From a checkpoint of a small image classifier: width 320, trained on scattered letters and digits in many colours.
Rows from block 6, named by matrix and row number. Rows with one number belong to one neuron. Each number is 128 + 32 x the weight over the matrix's rms, rounded and kept within 0 to 255. All counts start at 0. Numbers have three digits each.
# fc1: MLP up (model.blocks.6.mlp.fc1.weight, 1280x320), inputs 160-319
# fc2: MLP down (model.blocks.6.mlp.fc2.weight, 320x1280, transposed), outputs 160-319
fc1.339:134152128112145150106068100121116114143190065104121164153137126132116174122148158158060125102080100148113122088069121126170129143139081098173139061138169064062108097114133111196121081156178128106119156084168144107111182089126183138119156117141080114160105120111118106124087129144146162111105099115102113138114130167146135066123123128166128134124141219156155092150147131175161078106100198094139159092092148105136096149137098165132191145040090144132167161132142172154151114178109076
fc2.339:160066128110132136186115110144154119143112101066203157140181167120105055145122096105102132122200172127116126144135109170103105128092121150139128133109108165129096084128149163090128129157093048164125103165130098089098107116145177144164135146211143093159110077112098159144096205083120142089178121110147085085144141150107093114138108113105123106082175092152139145166080172147176132085109090114136130120123094193165148102180100104161103103130106219175130104109156088149138133193098127
fc1.340:067077148112058156152102092140077146098062097158164112154101098132105178151061086099075125126130137067134116133094098049131131108143094149130140123135121151149159143178135132160144116095116121138127161150143109164156137129121171162138145085129105142129170161085082138191132148145122099143102122137134136143091131169113135115139072022119096160183120123178181159168153171156119201116126149118114160115095111177133118076146091139097138166133154159135094192103094107173165170140125155
fc2.340:115162088137155110096215159169124095107131081167113124146204116134174131081198129173127126163063126125138147125132154114092113097105154075138155131148084118064108127102138129122098154109113153155163095097143187149121140110116131153166082199117097096142144142077138104045123152160098148064100112141098114091162139125074081153107156090103126111105088151101115115090099087144109095128110101094144182179165120088088131157155174170180167148161170150128108123140095166096077091211151124
fc1.341:091131144131117161091108156153153155157125113087116100151126081128182072118079118148114132109079144117142159145129137170142118103065111098128108105144107154136153119135174110126085141137150123078138086140152102154117150144119146132098120133127078131136119176118178137129101105129111117155122153108120100114157149117053134135150192167140082080133112102114179138142109124069144126134136098135146133106122166124124126121171146171076117111126089146108140126181105092181089167132113067
fc2.341:122111121154166144123135136117139077095099126140124123107142167185142093155124180122114089112221105092142090110133115142133153121166130155138177130130123110129132117160110177195104142155129128151192176151107134147098143121143129123125088128143216144117153135077099141144084129193140080100066154129150112159110125192138170132155146122106117099158118106092119162151106137123151139109086141120137130058147162070113187118083117137161142114107125101096098133097116164153110104178138182
fc1.342:143091098144098121155079119066165113082109162091103135110167106178118135157138100148147138122127097084099115088106128103127084109108171119116144145071097084169108136107115123174146191168118089106101114122111141148115117086131171134144144083126186125135159177115139136156181092133098169118113070161088189087047096145112151155166148109110105134135176125112137145128187155149127070126159162079096143128171161123122126192090143100052118082169094127127119112162159114115111117114090101
fc2.342:126132137147155117161119152089144109133124147141148138124124126128108144119145143126154124162155136133112132111123165100111148137130109092108132110136179126167154129140154076166109083114121153106176126102150155109161104142091115124134096116168093163105078104135148118161130149146134096138152134087097125192092136154096121105108195152128111108160113118116068152128137083132122121125105103113102168114110130124136086144097124132188103134129145124101112120141129124147161116125116125
fc1.343:147120083146190149179145097206149191141141126090118197149120052113166187117140131127133137134103148079099110123151139122096145123103074113128177151191157128116155128154117115128115157090136099138142170215086104163121167133075081112129149120145132138109144163162173144118140114065187117133128147112094162123115174178067077086147131220195083149202181095138131125140116104111224108113116130116137084193120122100162187156151187111129140135118134081159084102139080118192072132141086151
fc2.343:169050078138138059079150163174188064144093123111109205174165152137132093195152153087199189110086110150045195097127170123180077140158123185158060150080223128098125073087075155054094018087147187182175092127110092034139195129139130157055176135146146136118115153161182152167154140213053068085184056058055146115073162163088108061150010078100110239025087126082065088094157183122096143212055157095169132148099134135148108078000098120175138129135201096131190107193158186137144144025067112
fc1.344:165095166096123111157083118141083172157125110079194128109117104106088097115137109139154159156101133080102104148151095125082104112155101159117096163039131146118073152180091143071123133087075165166110153163148168163142156158116114102133131109108173109082077180167146127088134107140117131128182131148168222124130149148109163108115166166132130129077120199118130150165181220135167127099101172096123081127099103188096146169149117109173131093141133131159111141067133180162140189124100180
fc2.344:088063097088096127125123149152089107072123139072177147154118137178131137141071134143159144172193079162139069151086192129141109099140131093169112086137107124091172122060159109165055089164186201089122121160126063144128117147159045177180144120166087134177162096077139118138142074100156182111091076101139107145094108125069136102146072129156142055189115107171103156070080157116099154091102079085141135113126151174186129178112131141124143170074182147126096123164137163174072091179089150
fc1.345:124082150059151092117151106107151157103123093105106135169101128151166139071141163147089091115178112114145149146146133122133122134121139162127131148131096149162166115137091087138149140129100147172097146121134148139121120094143106109126097120180147146143110114109143101175143146105164130165153111134089135132101128146141180154185142179110107059106147109084095152155160173124103112152057142076127167107135068095098121141122178152120075105113183160171170140119121140129108104074155097
fc2.345:122128126147125084104130156187119110135147088160149143144173204169131151136102163154060089136109164101143184103154140120132119123114137091129119094118137170163097137162121163130101132123137125108087119119118131174099091118148093117136166145125092142135165148117071135140126101115102141113147088119088168137173142096158094157129081101174075121105144073128202123115168109099136119153123142111145142116099147139116136132157126098166155068156139113112100122114142166147121111128161138
fc1.346:097160154114163130169082153103183116157148176153113158061137128108160136120099135102090153119166121165163123134077099205104204188146095151166198169148110143139153110097091097183151132103114188157125147123082176092118090050149144138098119109149070106143098094165153194211144071081176123110137090137167135087171170144088101118109117089116084166100151114133139135099115165118111178079098163150109108150124140090042096124115158141104177117133172151157169142113112080116167103119093101
fc2.346:046136129153081143144144090123048077057180099100122167141139136122193131128148081085083149072137086132086164131139139105172145031137079148155138139208129152189093090198052116102111192201138076067097193156113229125149138129062143109121171155151125175179098228049125117099117198109136115134202116161146088075121040110095162164103162088190159146062166196166094148059133138113164127164030208119123152141179159221134103192084055047119134143107099096173190200179047093132099171168196075
fc1.347:137062051117151193063112185183175133126088032129130152149145169154067102142177072128165123144130123158185125133123162160121132108104095168110146162130119153160160094121093158126135140038156180140086117152086128103058187132148134136154081163129130152061101122166164144123126154140197144111109170177147142118166145206150108138069109090094158152113046215117144141211182120115130090166115137188116112155114127104116166110183206131124080134154101119086114097086137125165117114157125146
fc2.347:153133135164087153194203163165101055140125131132084094167144104127170142161159171165078148189099107054088114070215117076083121121193115113136098136172156156079074124175128198107083156145124162154109145134137146122097132102123091129120108169107099214110098100146101083146121097088174058145123075184068122128151080157128141109073110140142145135063120068101157112127071109099097135117142105066183119085141141170086137205192061111098124097122109173117102180193126099119158169094093181